From a checkpoint of a small masked spectrogram model: norm layernorm, batches of 384.
Rows from block 2, named by matrix and row number. Rows with one number belong to one attention dimension. Each number is 128 + 24 x the weight over its row's rms, rounded and kept within 0 to 255. All counts start at 0. Numbers have three digits each. After the name is the row's rms in percent of the matrix's.
# v: attention value (model.blocks.2.attn.v.weight, 256x256), inputs 0-85
# proj: attention output (model.blocks.2.attn.proj.weight, 256x256, transposed), outputs 0-85
v.80 112:127092112124136114112111121099056132124113119113148126142108106139144085063134126126103115110129100131126104110176092100086141136109138127134126131189093154138121162150130120097160163135097127100146129152108117103116139121118111195147138115126130093136140174
proj.80 104:155123145138122186117150133126132096170156139081139132121107156122120140098130134116175145164130115085113131093121144157080129116126121144134123136107122114096115160072083097125132118122125145105111158103133142122143107098143127126138147103097157100113165128
v.81 104:129102100121161124108112148094133066121165157137142189189078162098098098140136104106129107106101104127094174118143149182105086102133158129115126156166122162161153107131120103130183118168115125076149124137132131125119140119156164153115170089101127103138128153
proj.81 103:136123127104107104103112124155091167091093138108075122106167129123156111108140171125112148105143121125155158120101117074100153158120100178180121118103157112127164118123113089099110118120126123133094150101162132113122147142139123133103151073137168107089151108
v.82 098:104172125145117113101115163123158133153118123147123084071140103137120128115134122112132115086132139130117110123157084091133125097174137150146152114107111112122132117118149141118074132171126117137116155146122133103123158152125078162143149132099143130150146126
proj.82 091:155146116161143107157066107130135129131093114139128145150118091153123126190136150103115166109151134117128107151175147130156101094140156122087160162133140154090063157158151124145133097116151120127125096131103142136099096110097130129147150139093125088128106138
v.83 089:129154124103105119088134104126159121115110118113102124099148119099145138120096148160092118132150166147154104173119093184161149097111131125128147112132118068139118103139128121139096122129114107101141106099121114138120152091170107129126173155109147126171148155
proj.83 090:120116113133151121157097119113155100105143146128136148141127094148117118129149153088099090137109140095114153084156112107149095084157127133132139150133105151110135148038170141081163105138137130179090141136130151159110120083086148123178093158093161142117112123
v.84 099:110174137123123164135160116135142148147108139156100111099097110119136132143128104104118119106122139146107085111141135111142152130107127123118131144111110158139114059101118167143106113059150140131132138146105130107106129153148121130148110143122092123130090159
proj.84 098:135117123092089092155177172105148127143143113148100126123108124176091092133136151154117119173108185157160105112134132142150091123131147134142143147162085119141059136117170105118108088135131176117165133090116101106157141099111124095147160124144147129146173152
v.85 102:129154116106133113144125104144083129134146133135092112117145101127155139126141082118086146141107123110104145157136125123109146105153153157168127118174119146130144084133128109106124100122135107147138112129109143129091143156119093126130113124148113134063110103
proj.85 098:135121153159106147104070128092086118170151129088138124120109147113090145136101139100181134085158186138105120138135092094177135114129100122127124135134151152074098130131135168131143146142172137141089103109152123115129118138122140103179164134087113153139120113
v.86 093:157163114144167139152130123123101143158129134110147163155110116137131132092114147151146144119131123163110167124134104123165133099134101112112120150105123134124151134130101136159108103107185119167132115107096141136109155139097129101125126086136118123139106135
proj.86 088:133077118121121203100143107130143151137136125159088100091096130162103142150102110151118091099085170123143135167134104151102112130144130157121131169145180125144119125107128107147145139138077164100112121108186117137134095114092128144143153105125130112116104107
v.87 096:123085127110108142104146142119106180096172133129113083159108126123080126128128158171116143109161158142130139119112104154124092142159135104172106139142108148153081093117128097078166137098123139114125152131137118106130131124155146112151109121125141113156149115
proj.87 099:119125133088140130134092123100138110139149156129118141144116090111095150113074103144125049153074152152097097132132110101141152070136114136124106094116176173131137141104120122098114118136127124120165088132119144182118123151127134136151130156101105150121118129
v.88 099:123124108095142103116096162153066098143089113185154119126147127098183160170139119108106091150119106102116107140149103133091152128149108130104098107164109123142189096141120129125116090150111109122117127130155128149099152144103064143111152098132090141107131137
proj.88 101:132141110136120143089135088138140105108124145059139077088148099135077121089135124104159117099131119124125155162133119143132130097129168141118132109114129140085090142134149130152147126111144136145091110142123185137129108081148138121145151126119082089176132131
v.89 096:145101111120142113152084122130124099096149168096170108120147157142109106146117135130164130138117112128159118160156119130135151106120140107096142143122078160118146088134194119151134139116141138115104140125099115135125164140125097157110141113134158092112174144
proj.89 094:106131137132140106109113131152137126107105138120108117092096150099129121133155106158119136121163133119099094086131105150127097092123146165131108086148171140132132134174134151115147146158118135154105124122165146143156154100141123095133112132091138125134121077
v.90 106:126163107136080150099103122143138148111149129146074153095109146106140118111111152132101124103100161121122172103170172111090092108128154137139138131149118113120143109078114112105127128145136113150121107094133148164062133128147104155129133150114146144137112130
proj.90 102:148118116129130162098115119140099098128129135088146176152148108130138109174158142091161141132166131103094150107154106131173158125161089169108139132124095130107147129127125138137169126123142110110108141127129150118082100101159183149123149085089125133119141163
v.91 103:118130115170064136170137160159060118148158125141140113146123090131159198110118108155139135102127155128128105141115101107111182122102125069124141168144131139125143160166123147120166117097151134102165130073141113106140143148131083158130149130148153153127101103
proj.91 102:176090144103144135129158095144156153123102090127113115087141116137103148130145166102141148184115153136146106107117127123130106156154117119168131104148139118136115152089164130079141120117119117131122115079099146124170114096131155065158108134157130118111133159
v.92 093:132104145170149154088114146147110164101126122133166077181148108124152104102107147136174155164147107130124091142139125145099130142112120123072139127143176087124145137147102121142142151097114130141107141145110144154102126122088134170145072132154160139138134129
proj.92 093:149082126121164180106152091153135128122127132137114152078106128083122154122132131120129133050123137088103166135128154087135138142114116113127092132155146112178166124108121138138120146144139101099146125142102144115136124085128099125140119110120129118127160095
v.93 101:115103126115106126125135108129078134136140097100152120138121115155127105101138159157127127117063103080160114131139120143110095146139126079140109103120090123121118118122149112073162121130122099097122112136153144144132106184180081107159092113150152128138103139
proj.93 100:117152135125111132110115102114119135140122149109109130119136122066112155113121145099163163115110127151112144130122076130167161055123128111130092115133121139100151168137117111113097167143128146124129137128090124125127128130160131123207133169132127111157108118
v.94 104:118148085103131159156104110137090137151162110124108115155178090154147085124063119106126153120143130072130127139124135139116138153121143165133121127132127146128105129120102140074149149128123145116130121127142143176132135149106105118159148160181126168120117118
proj.94 096:164117132160096129124177100126141122135167099124119134152152140116143136145149122145156089119125180121091117111142097142144137133109094074141140133108124121152102149104132149119139141189147139117137107141131146102120121125174165104157102129093112152137120106
v.95 093:112119117162099116129151103102126139102137123128147094088148152120153127107124143152172113136173177107158121141142087046115136148114111083087135157122146142127142150138164165147051099098106130122092121142121131139118099136089133156119085180155179112157116165
proj.95 092:131107124140136114134122119129135094148106169111140155135097160125114108115153106120160177140144110115111120108137124192126107105129122125114114092151159133125173123110110108127148164110168109135149150136120109153134136108135103123135112135130094112070111097
v.96 101:129147154112118107146112148103126116080120101100136113149133148118130150105085111114110128118094134118129126124125157145058140140111071075138067166125147161165174124130110121130109145105108136133055164146137117081149137172105110126089106116100126155102170132
proj.96 099:136113125135146127081148112143133119131102125143137150122126094117124121077167140134128102128162111163138148082084135139178102142104135117126162073151115089109107133132148152102125111169110135137168097098131151152124164092153174103156137150118133139118113131
v.97 091:159102147102116119086155114154131162111143121142168132104199135086101067082127104150142138165115159119159138142095091108171121175149108108159153114095144095132123128082129134178131136106097125146103118123160110149128107155130110101170099143151148166113130121
proj.97 092:110145099116132144130108146133126109168084136112087132174124110120112134163121140122132131086149121149114139088135102121112163126139123127103115156139158154125108115188098140078148115152138161112139104089097163085141159103122146152104139101142114109158080123
v.98 100:103138103111149131189075129184137085170145124152110089134109137147166147120160126133113106087097127155125149102152146104142136168101146132131104169149145133126078154122104100106092122144149140112115129166114164172134126166157105109168114133139116112107096147
proj.98 106:107180163124155108122124137126110139142163171084135120123140129102151103121120151128163125154135160146114120120158098125116110116125162133121106142093128111154119125097131178137114175115138073129133132160131123108118099120095125139094073127112132159121142095
v.99 100:131114140085110096082123110137137098077142122122099131115113164064109070135140118127150169134089149119124125152157138138134132109135128114140135125104116156126171104120126083145114155099152116167088121089139116143138137103120126118085111101155144110092116115
proj.99 093:139100122178152178078112147151134184090150156151156203132111104176150150103138131094104112138134101113133164097100134091112151135123140094125139120164117087158103129127141140148129102131118154084140170107119121117126140170141105118131109134139119170145138106
v.100 102:129113139097155092144113184102102119118135121107147147123113140119110128106146113137112140075102134135138118142148170111135129103139145123126122135114108153105120171146097111165128106105095135097118156139137091111147132126106128136105157124132122112145115142
proj.100 094:114104122136112174121157170145132079137132188142132116115124092182133113145145128155089100120093133106083110136134133127139112099102101131127122112140106113138137098126141128128089097169143126154150153110138174147130105108138186127119157111117109127130174100
v.101 100:127113162101137113080161126145116159120141127146126127090113177116148141138164073120145090108066173092101114160135142137129087132148124128091123145118141149165080100141119132096101119116103101127117159153104144104137111170103109132128131135125179117089139171
proj.101 107:147148118134146136150123133117129131131108131158140095143143072173100135078124153154100120158169118148129122101133142093147172108088102133147123116145164136137123130102142156144134153141162148133131122129130117174142159072119133127084119146146103117117173117
v.102 098:123120111141159147140104144107102116154113141092164141122106143122115141165131142112091102110093152109141128142175159144136092110115116096115090103165130125128140136066124143122123144117126172139112097154140114096101115168102139135149136129142132158096101153
proj.102 100:128143180131137118122139110107170108089106101122120145144122130128146142075116112149143130146153112167115153129131094073130166142133117144132137104124114117121115129148099109157121122155133134114108176092090123140134109082148144154114137125122103093117167124
v.103 094:110137130157086165159148162098123155113119150081156143142132115167113119052146111079142130139111161160106125133100093090111120124128122137136161120139179152130067109128121163134114172139149112123169119112128115159152080173158142156142084143125133100127138124
proj.103 096:109074092130117107099122108146087134136154149168076101129100141110128133209164157139122123117101132145160155132104191146153137134134129132091112120131153134122168133118110140111106107119116114088155115158121135114149147139107102140132142109117096155122086121
v.104 094:148089137136117122114126103173151122125138136144187113139132114128131100126145140110104127140165125127149098097116101138145126170141136102108150135159154106119125139135104120068064119146174157102125108146146168087102147145125136154127121158123132135166154118
proj.104 095:112142089151148107150088144107127108170128154088112139131128139119134164137109134149178101156130143130129121170139119111100137107139123135112088077130136139093141140119118109154182144145094100121107135135103117161145096138127123089157092106150127121102144151
v.105 100:127132114107158108142105122152143120096143069170108106153119116119116118138139126162105095103134134127090117129164151141111112156145096177110065130109105152140168153104095125101125110116138156132169104115121134107144151105105146196101133144104141100081072124
proj.105 096:149113165146118176110182132148123146153106142096179152109157176092113086105111140128117103154111123116130158093134139127138147156064148113142150124131146080154110089131157136145135140167124104127082143113139096133140130126139110095109120113093121148134202092
v.106 089:138117163112082165125161111121126164121114101132114126123149150158183161128149141123117166153159132113119088104126139139145146107168151176140152101095134093112132078142095126134103137074158117124176117140110162110157094110125148129122118110116116135144137131
proj.106 088:120134102146139106084093157104171139133121158157133150159133137120071135141079154128111125142102154127161125131142125117112121101132099074101109145147111147114125153168164111122159152151103134112153166081129106118146134108132069117145134118113155127153129108
v.107 101:115139138169109134147152125096103108103101112120154165155120163109127127143118115124093119130132116117147115152127112163126183155150157108140130121111128141111094107142131177113082117114108120151118157102122121148113146143107102107138123162103156135137122154
proj.107 100:120147158104088111097125103145149102163116127145084132122102136087109134149153131107140168101119106105129155087141146106097119101089117143161095130134117151191153140129116100136153141134121126095117102138144118129136147106123115131108152139154103135110102130
v.108 090:128139113118135141096140128109160130137121104144084148130138102115134125167128128124128146145094122174113156092140132113138128108133177120124082088097077127155147148159125144156162099167156131135123109136121111133087107119179110120150141101176082097122137132
proj.108 093:125141101111108150131136135119151092138135152138173090127104151153115112140102142130087080137131102122123135116118097149094149170073101130134186157115111126102134125113144122127094146086100123122105140124163067137133147121083123146133126146105169125125123133
v.109 107:125136102107154115102125166118151119149115120145123087132132166129128162123112146110138147119077108121127147141177150109135102155112128133149123104160102131107118111092112157125139153131094080095091150162124151102111089164152116132164116184144130154078085099
proj.109 108:120167130137159122182163102136152161120121086129103105135061100136140086118143125156164114067164150107109140121129145133149133124118150116132114182119138158159110149138116154146128148107156166142154091081120128188135132121085127151148107128143106176109162164
v.110 097:162124123112125124108143120117135142087129156144141105179159116152141075172118141122096130139105110136126147160154152143118112132151145109136140181125149116087213126073130108094140159127113120163055108116191147111129122122131155098124114124129166150112115129
proj.110 095:113140138130113115114110142148113145100133097114116160076126148078148135107158137090185114115183126118204132106100147141144105119121125108166146113109099125121074185191124155153136141109126160094136128122108128109149136130161073141142157098123098130187113180
v.111 096:146157139129099106074142115167151118120088093151161166100125090136102159109097165097138118133119133138114125127137143131127150121089104134117154113108112135174133141105116130170100115139142126157112102093140112135101146161094096136110124148115139129106105136
proj.111 084:137119123143141139109121108130117116150136146113127118134123110125171140122144098133115115131171101094130143125119120155128095154151148140091113122190178091131135094113096164107156146174134112095133140104127125130158150135197114119123068154121139129156118119
v.112 087:136159118139098109126138135148117146126103148138087121102176145090140150129115153125117136170121141100119110074148142180117113135117088132122153123128158123110139099169155124144128122135118111157112107093162156102158186081145130111098115145135108081080169136
proj.112 089:140105108132114131084117122141105131143116109079204168134121104175133134151093137086140148106105116148116105116080153108107149133163121105132161127158147130154120138092116148133116130165135124111142162147092077120075093160164156150182121129150145142155103105
v.113 097:114115146116159112140130118103121134108167136125074135164123138119165117078103102134124192112101142134150130151142125141112154143129132099126114170076126123107132089116137156149099129133152125087177163127160095135135114137150132147109120154107170096095164105
proj.113 090:144116130137157179068121174134124149111105105143190143084121124142160128149173131078132073105127102112116085090146138167103086151127115127094114101170163117186135156145114146109144144126138149124126115122116157139135125090073112134094148126146092149151094138
v.114 096:117107138130166132108134156131080134138140116106157110138162109104139090109135114138146153138128141133103115129139056162098132130140147132102135163166146138139086155143144118104115120132149138090167150134114086187109149138141118119124132117137155114138132160
proj.114 094:099145123095068128112105145089158090144152132179116117167151155155091157114079073159102131135148132123123123126151129101128148105107087138131124133073142132146164139108106097101157128119084144151081150139097144122151118108109154110148135184116125140133154130
v.115 091:124121126138123126079141138144123130126136158127112136149129125142125169132131136118142170167140131091092122101131122142118085095130142143116147143146132120127104120141128115153164093154084173153145098122125191093132114151183097138095150154153115094118090126
proj.115 093:104147116088146130150154153104153150140130163106130096126141107137115137126094161104179069155114141113143138123106136122127120129131083116167137176093128147088132125152163123088084161080155112118153156123156083141121128135106138129150144115136135150154143147